{
  "model": "masked spectrogram model",
  "hop_length": 160,
  "method": "mae",
  "encoder_head_dim": 32,
  "encoder_fused_qkv": true,
  "encoder_qk_norm": false,
  "encoder_layers": 10,
  "decoder_width": 256,
  "residual_init": "scaled_by_depth",
  "beta1": 0.85,
  "alpha": 2,
  "warmup_steps": 3160
}
Rows from block 0 of the decoder of a small masked spectrogram model, named by matrix and row number. Rows with one number belong to one neuron. Each number is 128 + 24 x the weight over its row's rms, rounded and kept within 0 to 255. All counts start at 0. Numbers have three digits each. After the name is the row's rms in percent of the matrix's.
After each neuron's rows are labels from the 100 clips, of 14976, where the neuron reaches its highest value: "strongest on" is what is common among them. Only what is clearly more common there than usual is listed. The data: telephone keypad tones over noise or synthetic speech. In brackets: how many of the 100.
# fc1: MLP up (decoder.0.mlp.fc1.weight, 1024x256), inputs 64-127
# fc2: MLP down (decoder.0.mlp.fc2.weight, 256x1024, transposed), outputs 64-127

fc1.168 007:184182188189167154154160117119158132138140131091107103099095143088098100132095092115128115117103104118121135101113055102093102125120106083106133072102104108117080137103130120101122097111127123
fc2.168 117:136125147112140138128121179148114137125121111121132114114063122136130123093126082133149103133063136122119129120138195067130129115163128176140109119122139103142124159100122054064115131084065126
strongest on: speech (77); mains hum (63)

fc1.676 010:135137153128140117121130112134136120117097130127115086115103107112103106103122111096098095099080122114130092099107098086102116110124078113090097120089095112091124107121099124127114122100076092
fc2.676 097:120118095144112118126134077104144114130136149135133141132172131126129128157128173125113150126172123131142131136113062202118126144092123068121145138133112150127130089166141200180128124173179137
strongest on: number of keys: 7 (47); mains hum (41); number of keys: 9 (28)

fc1.107 010:117120149165166178166162157148146129131093128107109097104106109100110119102117109115085099103094119139106115094106116092122114104117087115116105123089072121084111119105099116124089126107096090
fc2.107 042:145159148124147136136128195145109140128123106139141116141100112096134109109132111105147113129103115133123139105136106062154122116133144177123116155139120098139126150116115074097114125103095122
strongest on: number of keys: 9 (36); number of keys: 7 (35)

fc1.77 005:109125125121158110103149124151118150103097081121124108085100101100096112135110113099099097113110128107066128118099109095120119131115093115109076150125119105110092093088144154104153136047109138
fc2.77 044:131127120083128122127140143138113144135109111131138145121080117143120120092115104137126086118082143129136143108123175091108133132155090155126111103134150077146100141132135071041122138075048149
strongest on: quiet level (85); key "8" (55); rumble (41)

fc1.7 008:113123141162175169137163160145134152130114136124101103094100119107116112078085084108116074130090112123095100099124117109110146089123093110092113111094105119092112110121083119125118105106094102
fc2.7 289:129129145108139130129127175143109139130127093122127126121060123141126116089122095133139104115085139115117126120133201063129129122155137172135124107132151104140122161109121069052111127083047125
strongest on: number of keys: 9 (30); number of keys: 7 (29)

fc1.728 006:113129137133110132137129109114105066075131111129118088119069122103072090142124090154132147088103088106089130138096107090122076111118093090110107126111116108113094098091138120093136131090115124
fc2.728 033:122115115144108131124135077107148101126117166122125135120167130110125127148128148133110153129148134136132138136122089210133120149098111085125131150128103157127129111146166185194146113163182126
strongest on: quiet level (66); clipping (40)

fc1.422 216:150155157169139142123137136123119112112118102101114118098113109102116085100105116091107105115101119100110097099097098114102102106107103103090088110098097107108089094098099092110098094103111106
fc2.422 076:095079142121142139139141191129117131136134101124117114130079102113138117108118079120136113109075135119109129101130134067131114134144149183133104114127126111130119122130136123056106112098089125
strongest on: quiet level (84); mains hum (80); speech (74)

fc1.306 017:161154155165162149145151139129125124126131102111119105118092117101099097107092094104104118096116097083095090113108104097102103101087100087107101101124114106086104096112097090118098091109105108
fc2.306 156:148152156119145138133124183147113142128120100130130121130089124133128120098131095128148103126091133128112125113140175055142134117154136181131118127127139102136127164096117047072123131086080118
strongest on: speech (100)

fc1.156 374:132130140143149141142131123123122127118101113102101106090099096107101106107099105110103099097103099107105105107117102089100104097102103100097105097100101101094107093092088102098102102101095098
fc2.156 182:124131152110142133130123177147110138131125098124126119125071121139132119098126088130144105132082135116115127110142192057136131121158140190135113112130144105135123156101109059059114132085060121
strongest on: mains hum (40); clipping (25)

fc1.360 005:140140133109111100129093083085104070110083117121059069097134099059142139128134106143105135110112103126108123107115141102117109088095119121076131103111104100094136093103118126098099103135126094
fc2.360 073:128148109143114123126123064113145115125127164131132143132185138118123146165139175128112146147173120141146136144124081192124134130106122079114147144136105153116135111141131169204146133167202134
strongest on: clipping (98)

fc1.678 339:139131131133140131134125118114120120114095104101099110098100095110104110094101102114105100106098108110106106103113096095096106100100100099099110091097095104096099097096088108102094101103098096
fc2.678 379:134132149112142130130127185143111143133125097125130122126070121136129119089124093130143104120080138121114125112138184057134128124154138182135119116129148106137123161108119062059113129084057124
strongest on: mains hum (41)

fc1.469 376:137152158159144141124135124118121112115107113100111105099104103098107096095096106097108101105106105099100097101100107106108102090102093101094096106101100101103104104094103100106102098097101102
fc2.469 028:130132127127142145131138173131119143131136092129129156124067126113117109086125107144140106092124150116112119154115199086138131126133146116128161121133148108140132192113162104054108114089043126
strongest on: quiet level (60); mains hum (58); number of keys: 9 (40)

fc1.642 020:140146127161156161152141140145134121103111116118119115115111090113101115120127088110101110097104101100098078109082097107109105088100092104112090106096104098123098084098098097125103093099133115
fc2.642 040:141145127146109126121128082120161117132126154123137137137180123135130141165131148125114148130126122135151129165129101187115122145108102068121140152127108161126137100147128180201130136161168149
strongest on: mains hum (100); speech (78)

fc1.121 008:148137116123121111132105092099101094110124114138088085125087099098103133135141099123084122107086104108107137104058118096105092080100085084080108106109092117105113092098138121112113105110132100
fc2.121 074:094082134123141133131128134123123118137138096119112120121083108121132119117112112129124143090123141114114130107128158127131115140130144147140111093141144123138115116138143166068100110113070123
strongest on: clipping (100)

fc1.540 025:146132129156153141134122132125122149134108113100103088085096109085105090103090116094106099108104115113115105095112100103107111090111102088087112107102100089106100095093110100110108085100107087
fc2.540 097:136135113142114125126127084116147119124131164135133127132196134122130139163133157126118150145150120145147128142126062188127129134103122069123136149126096152117136095153133174202142131181197135
strongest on: mains hum (42)

fc1.1 489:165167160161154142136129118122120112106102108103102105097101095101107105101104103109101101105100109103100107102103100100105102099099103104097106103096089102104097096095092107105103102101103099
fc2.1 048:116128130110122108125134133130113131130142087116115126130097117130123120098116119133125111096129147109128107112110138091132123152115161121130172093142125120118122119156126121080098113127064128
strongest on: mains hum (62)